python train.py --model="self-supervised image encoder" --translate=0.12 --color_jitter=0.4 --method="barlow_twins" --parallel_block=false --inner_norm=false --latents=96 --residual_init="scaled_by_depth" --optimizer="muon" --nesterov=true --epochs=32.7 --lr_schedule="linear"
Rows from block 4, named by matrix and row number. Rows with one number belong to one neuron. Each number is 500 + 25 x the weight over its row's rms, rounded and kept within 0 to 999. All counts start at 0. Numbers have three digits each. After the name is the row's rms in percent of the matrix's.
# fc1: MLP up (model.blocks.4.mlp.fc1.weight, 480x160), inputs 0-79
# fc2: MLP down (model.blocks.4.mlp.fc2.weight, 160x480, transposed), outputs 0-79
fc1.132 087:481488470513494500506503495474483505465480500478522480505483520520521482512438483485508501495542440486524435480483473496457528463491491532529450491508557533476511536454530526477464507470537492491495509536502509469530543506456489490476523497
fc1.133 056:528491494549483485502492511474512478483463450538466540505500534462475491497517472527459523452489511533502501469525475449469504462478472479538480468473486498513475484498541498520466478547518513499495482489489510479557517496449491454505459493
fc1.134 102:504517497567495478503510492529464493512537507492496512468478482462466507544519469477531494528468489490510503522509521537465520489467507491515528457511539501486462547535578488506482463522524510487504485497475529463515520501501499494525501525
fc1.135 106:504489463465481502534475476499513483493527525509536509512505463511534466511481470472491492490503545496460486474488539505488527467518476523526502513530481479485555476527472501516485555521501527482473508459507446481533504466539487524535471492
fc1.136 074:493507456505488511497543537474526545486513491498494436518474540513508504512538451502493508498519496487491442501497517531469487508490493510516467459466494522475475505455467510481513541513507488497494472496525524505491498498525505543505516462
fc1.138 074:512450528465490493460488514518485507473492489520469524547500457488488522458484465509537509506510485504512493542525532525547466508506499508455505493492485472511491484446475535504472486509476541510533471497461547511510517543494466498463500537
fc1.139 132:513476507449516508480480522461529465453487486510501545479451498500522499506493534507452513491508525521468530513498533449482560510505509518467484461519532489489496520489517518533508485487510488491437496508454521508567496510504493477494514477
fc1.140 032:514454493526473510505462553512475486519534514501448509488521504515516531481520544503506545498475504493513537513479511502502490501504506462488499492512503459464532493500532511516475536493519478529524492477496503479486527535540479467509538506
fc1.141 107:502515501541506505510496489513492538491505477507516467525544537490526496536530461493475460457476545533513549502507541449489550499482507466488508493538494526490477549495478507472463475492470470458457472502522534471499478515505502561472487540
fc1.142 099:474482506485474500508471485452540500493494527525515487479528506503452532474544475497496488548483527480476469478452532506514491557510515503517491480484480448468533500519521475490519446441501485483468500510513531474474502495521470472450498518
fc1.143 121:495509527509481517459494535489555495492483465539484459499480505472499473442488540475474519513499534463530485481518504506464537525524472467506502512498507515498510508483503461468478528517503476461477477456536439494482535473499455532507468499
fc1.145 097:508467528495490438476499487535511516506500500469475519541493502516473517500489488509515476501546528516489502459498486517508554516474524528512521494451512506520532511495493545499482535530481486460528528456474527497477468521493456474462499496
fc1.146 095:451519514474467496512460483521479474527469512559507524477518484512526506522476515490482478541546526498509503519484481483548503530464516507502506495514483510472445551475501490496530505525520489493458504510496532502554458485506530486545505504
fc1.147 092:495517498521508459517526497488537469498526500501472528470523482527464445486490531469527512480504489517528441514493475500517521509497485527527427512471524475501515483514468543499514521537501450481474518493487519498485472516507497492474520533
fc1.148 120:479476477499465511509499481471520475469493524462489527509517483451477469486499476485492441483461454544504511542525481515510507523529492490503522495495485476480461499502502472513486503519503503503521470495485542488489473513525514490517532453
fc1.149 117:487499487496449492537496531513480506502504529472488502579494514483514474509472519444482472489532518482477467517459520568529481511481510490532518526505503508475496489558508540505514491493509504506483522437534488482474488481528475482523474518
fc1.150 068:507464562489507462457500529509540491530467514566474509482499532457561470514504508498473506516517525522517514535504505482490501542483504505450515464493513562545490462488530515511474511549484476511497539471528499497499511541495483481503470484
fc1.151 095:526505472503453451508482496510460483478494529499496497505484465494481519517490537523527515543469542517536473510509485461502486500449495499443525501482459522497518523520497510486486488482487504499482550508528520468479486532495498499492462543
fc1.152 059:475485509525474455477488483502478540479487497489526442470496525525474521526495511481470494497486483500508515511517490471517486475489493504559487486511491464535475516500482466503456467478517497542458528464523503442515472497488542508485493514
fc1.154 098:473514441504499502476494514487534524486473488475462520553513477448505485523511488489489475518506510483520531460504487491504493547487496531504466502479523474482502539483539536501424527511511553501487475484491506502510500478523474521497484504
fc1.155 083:523495518491505496536467509495498503535452504512507524491465455508514497506532537494452542491445475484469494490523497504490505494507439505501488505495536500490553496458474489480529516497515501512533489501538511507476480470530475468465496524
fc1.156 121:538522515505495538507473437485430509521491484466523484499452516500540472512519519493466513491512442472515545486505521480495480481481476511488503474526504476495512502502518476458482494515494525455470461446538532507501485503473510519508490515
fc1.157 098:507515511533438544543488518474519520492526431475491488499524518476463467527511475505506454491519494526477523532493500499509549506491485527486485508504501510498482484576496505511501478533478489525449493507550529556509492481482521479510465510
fc1.158 109:513557469498505537478474486488510438483487465506490469485485479524489495518535523538488496522478489527502525505462540468499490510498496524513481520511457478491515496516524533455462511484471521462505475479506461541504517517498530532528475489
fc1.159 183:480487508519502538496517483481465502483523472475498464519492510445514492492466500458472513487497493488489486491529476551515480503527466493506469532465523539528533512512465517433481470564476478462483513480505535500519444518521484484491500501
fc1.160 138:507532485499476470517440495524522497488488533505524561530490525515454487481535498500512534450518432509491507510477520479500498517492504475485511517519480501464493449506515507491465507500527533519498470531527519493447513468472513497533489566
fc1.161 023:525448504497492479522452506494483510451491537517452486457526525489519532535504508491481511491511490521541559536482522487557502476491492501533484465506498435499559496515489476504506529518463502524491527450500481464504520487509505513538499525
fc1.162 109:540468495484469476539458468511503497521501507484530503522530488500459518498487517550529506507530515533453536515509521467432519517580485462513502459530493494485513506509505526547519527495530501512482523509486486527491517519538476525462480499
fc1.163 048:483454507495520509466490489527498491526516489533569461504511490487511464467503433486467477539480524521498530512503531481480459467482500482490525491496491515502526476456543490474485565479529534518487485513501502482532523499500503501481494509
fc1.164 108:482521489521470503503514483512516527462561526534522451479520499495494499479518503537533484494540502487484473498501496522500501517482470480493542508535523515490450482547475482532499483480523541535490504468517462462460510477531458484509509486
fc1.166 083:531505514543508480493491491484526473498525509498468460551465474475500561512509504504483504515481501431511533504472483529506461526458482505501489503494471492466526486506486499449496493503516543453488475525476523497463485503539486491490510465
fc1.167 090:527542511481505487523508546514499472479501485504489508496535517502485502515480457474422482528494497489469544503500515480496571523504532498488505496509548460479477475489501481498500512459513483497521487527455479502506493507522453521487512547
fc1.168 113:514512505467510495457524506531519508509503538498497505474503510516454528448430533478479534539515487491518472506501504501522513490523522492481484499476509493503488570485500504512488496499478536474529505520542466537484469552502486474518504510
fc1.169 129:484487546507507529499515479491593530459483471495504501529514510485453484458475506516473493500500530582507480498503517477521528515480516476526496464521476472526502481508490501473487492512509500505465525515506490480490530505463503487491443510
fc1.170 110:531493479536502473496531474553532509535534502480479527460535516474512450542512503528457468494512512480545485539524479546532506533505492501497519520472514509535501480555510491474476456487448483492509495492519517498430495474498457490492495488
fc1.171 069:550504476516495482519460489572528509468540519477521500495519538528503507491470450511462511526449532535460507491449509457482472462478471480503492508501476509497507467478480448507482529482477473500560511509515532478464488509530527502496497458
fc1.172 102:509486496468476532509507536500548483511464527508485495553506505494507480524517531507477539477542496515519513472531499483502492497419547495507543451507473533522510501484559520443488509534528513518504486501506487503552518475494505519500493481
fc1.173 088:506492490517494488508475504568508484448527541475508530473492508495472512490512475465535472513511471505479539498518518522515478472499509484527471510521512520502525476515458513538467512537471525502524452506467494507497460532492446508454498508
fc2.132 098:462475425496559483505474461479484526500503503492505514499498506492458454457512501471501529512492481504523515469494498537535514509495488540525442542518516554494530499501448532496505521504528509517498495512496536475486507457470495483511466501
fc2.133 058:475484510450497505469503520516477502498534502490548474483501469541515490482460536488534458525517483444474493544493480537528527521542554525492534503479525503474533505503508525499524522494462512517506476469547487518484457529494526524483489483
fc2.134 104:507493484447463527526486520519537527483472472521498528490521520546523530489522503520520530463490509467558510497506443511506488498532489503504474528486485500538516494453500476459531523500504521469486515531527479513464522491457493492467475502
fc2.135 112:493482554531510497447522509493493524477482492486473531481509544488486524490482521530514519527474469529528474507499459470538471481484513461490503470460489526506452498503545509493479469473492446481511468514477518505490486532439516500473515547
fc2.136 077:515485510504478518517466462547501505488458509495484541463531449486512500508468513486512512544510508507510489490516514470534510486448503489509517561493535502483508503503506536516490467500507509490508546536481518499528508515507541463496532527
fc2.138 086:505471481470559474546508460544508518476464489507511506497503459487464536527488463533532495518547492494509495531543477507528446477479488486524491517498483470498488510504452526512525502477525534563461496524480534485521517527500497504484483507
fc2.139 117:508488470557501488532549454524490495527497509488490465521544496509488531490529470508539470484499466520560477477515491545525451501490497492524492531466455530525499473517495474470484501519488523499538516489540479476450494494496487522503505537
fc2.140 035:489482428512455507470477572470494514524551515486481522550531541478499529463457522503500528498529484535457507476488526468470503506504470533533560509494506506480511475491490507494472489480472517504525520459503490501509494537487485506501510496
fc2.141 117:502463488479505496517500464524503473495536524510513534480480439528466483492493508488504568537525483507511478471524458532502458541514496552506475488494459478530546444497506495534498504505552500490537506493511501546481553462489478478519488479
fc2.142 105:548501523502528498463531568518492489492477482498475510524495459504511489470518479509504489474528492522538539557502475473497507447503509490480490489517531517499490517493545506484523537544514513482502485531500489514536493494528515493504507499
fc2.143 114:465515504522532522470503513518505492468491487528479524521510530491525487525500549512516496498497498495524519513470552536488505491526473502541432489544500543511501508531505491511532479459527496512469492484486486464496493471459503500520504461
fc2.145 101:512497518533560462459518504550465476501477527478510545533479514541470512487497517481498473495505492515529521487482554484503471466466495489527521528482505450483521527495517526493511484538468506498515510491484446492487495507498497534493472482
fc2.146 088:538486491528527509474513510491502470496523503450481491516486535497488503498520488517505504457474492483507504446540512502434463484526485470518503489506492510483545447512482503528478501501494496512528488478503456494487525507498486496459503469
fc2.147 078:513483508471478489462487554533514458506495505487534458488485482489504479506525554484521462507485524483514533466480484462523528520494469488529492520489481536495541523498507501556502453523498538511524517556504501520513462502494491511538501464
fc2.148 133:504517515487577492513518514538522540530501500541473505487499523537497527532494498517522512509554501498493504475503493496483521481470502531497508493490499517516542509508487505480504494475511493477481528488546451544525522484477491504468456558
fc2.149 116:547523551491564509497515460499512511465517487552529459453498508516472509499497487529514544522508485509509494461532482470437518476499502486482487506521503484504521510450467469488492528497472480514504478542485506487518472532480536500484534476
fc2.150 067:493504546532507480504535530490502485513546478516548544499479479487515516477529489475508465490485484486510536502532492510500518521489484485480475513528504512546505496534520538507501476487540510501525489505513516541505496569488473517488467462
fc2.151 095:499531471519552534528492484544512515456478497507503467535502500509443476463510459494485495511523457468485475531518472521466525500528533482515485476498463501480479514511499496487488486550542549513516473521466513507512473424502530528493506455
fc2.152 056:505517503477512520550510535506507481531520515511504583525524489496521496520517505491512512506481461507459499510493536471489520504520503508427516484514536530459523469478510507482513507509506514478518490503459501545489551473478461502510509511
fc2.154 095:531477542503510511478510511526468524501498485513496503501497542525503522464525509520474522493524528516497463527527501500535537452511516462472522510497462489538499477473449464501551481476496493510487506485531486486503488513503493499538512498
fc2.155 086:506467491483499532510536503479514488530469452518486514485485496478454494479526478534511452511510505499483537494508498491517445536517538510516496488483490502513515479511517516496502508503518522485488505525471508510498479490525479538462512486
fc2.156 118:474496466493473460485494526537529488496505528489479492500545447511464539502469482497512484502501525501485448510520513501499527484531552494503533516512484512498468490446494508493526538451507475538554546524488475483506509499515484509520520493
fc2.157 098:499469523477566448473498511489493504499489546532495525489509519502528518495482504495514549468457473526561492468478484504485510488475489476523543505480501490527523506459493523516502522498533538471555473464490503462509489497504477509480536490
fc2.158 108:518453524525495487543508513530499536515477504480514561513515517481522505470509480475502504500515525476514476477550490521481545479514525454466515455508521498506484484469472458528559496528519520505509535512498520456492503500480453464508555507
fc2.159 170:516526458466501497486511506480506476528539446489479479494500468489504539551530515508489543483474532493509507472473519494473512489511522492455503494545455464476500485486473479515504508554539482545491454475509537490517495519519491490528507467
fc2.160 136:476508513448557491478476503537467507521483499476497536515484481482454503512487517507524525480520520507484502489540482517473517528539547534500464497533489480479523473506486527472435485559541491552490443512476538514474460505487500511490484468
fc2.161 033:465506453496463497508488576471512496532539528492511511548525501478487504468500497521531487541526448512450437489506477476476515546525488511525553512501515528456517470532532491498465443514458537495502485476476513495475500537447480487507495491
fc2.162 114:477539472518533519485546524488508516472499518533477502467468508514532474489487475442472524473487480490547456512501483511551483498438517523524480531487471486536501503485499483469485507504456496529518469488511518479498503476473518515520535530
fc2.163 055:487487474486503480476482503515535511545517506511544477494506501462509476493498495494483469504482526501470492530518495486472469477468502480531523503494512491474534488474498490460498546499524564533492472483514504513549477497487491465482475486
fc2.164 098:451498508503492497502488459538493510498537495498503537513519495456519510461452482526459524558474525527521539548476503499458481501454500535506502459501510498499512544467500514469456485473537531496488512486476542525508489501486462481499508514
fc2.166 087:493515508509470525532455482529524489535505538493487519502498479450503533514518509515512509480458509493543489518488450488525485506487486518541476528516503468496510439489478499505507525515527538488513461491485489494511535513561483529465543502
fc2.167 092:483480487515513511464501473445483474517485517490507506497478501509536494473514580479528524476483482550523464485475508487484508493517498480490493467510492540467559475549463543496545517476492486504476475490550501488500484534490537455491509497
fc2.168 113:507506511527477528508474491465497476500458479539497498494500519481557473505550479527498472475491532480475484522483492504447509564486494491495518523531465492473508483535491520477518510511514470486484495513480533449531540456476504491488492509
fc2.169 108:518500462493476440487464520508442465524528526465508504466509477540572512548516504471512508484508453444498502505490478510471505484506494530472473541477509508479493505483511502513497522492490522513526483475481495493528477484533475479531521500
fc2.170 095:475496528471499498510515509462494492478529508523522497489470477533461519466507527483512517500503466510459509469462495458456519454479527503497471495518526505474509509460475511538477526502551528506473583490487555497541514514516503454495506501
fc2.171 074:496496467495477497514526547475470524523508486498497524503492484453509522516505550537526507521529469537524512520497471501537506496541475499494470468509538536457517527547478471476531521496511528507451517492520465549498492475477468522475484549
fc2.172 104:471516503521515510475491476507448496464489472483504511471492510514520488480453478504489448517478514493479517502467503516507475502569465506482493541464530470450508502499438487545501500470461489475499500495488491466491477515512520473522497488
fc2.173 092:505524493498469506499533499497521535556483441509489487555505536494525518498498529520472534496497521471538474534489466480490548491497513513469515502510530526528522523527525512494518481472483486500503532470561494506524510456503519502480479529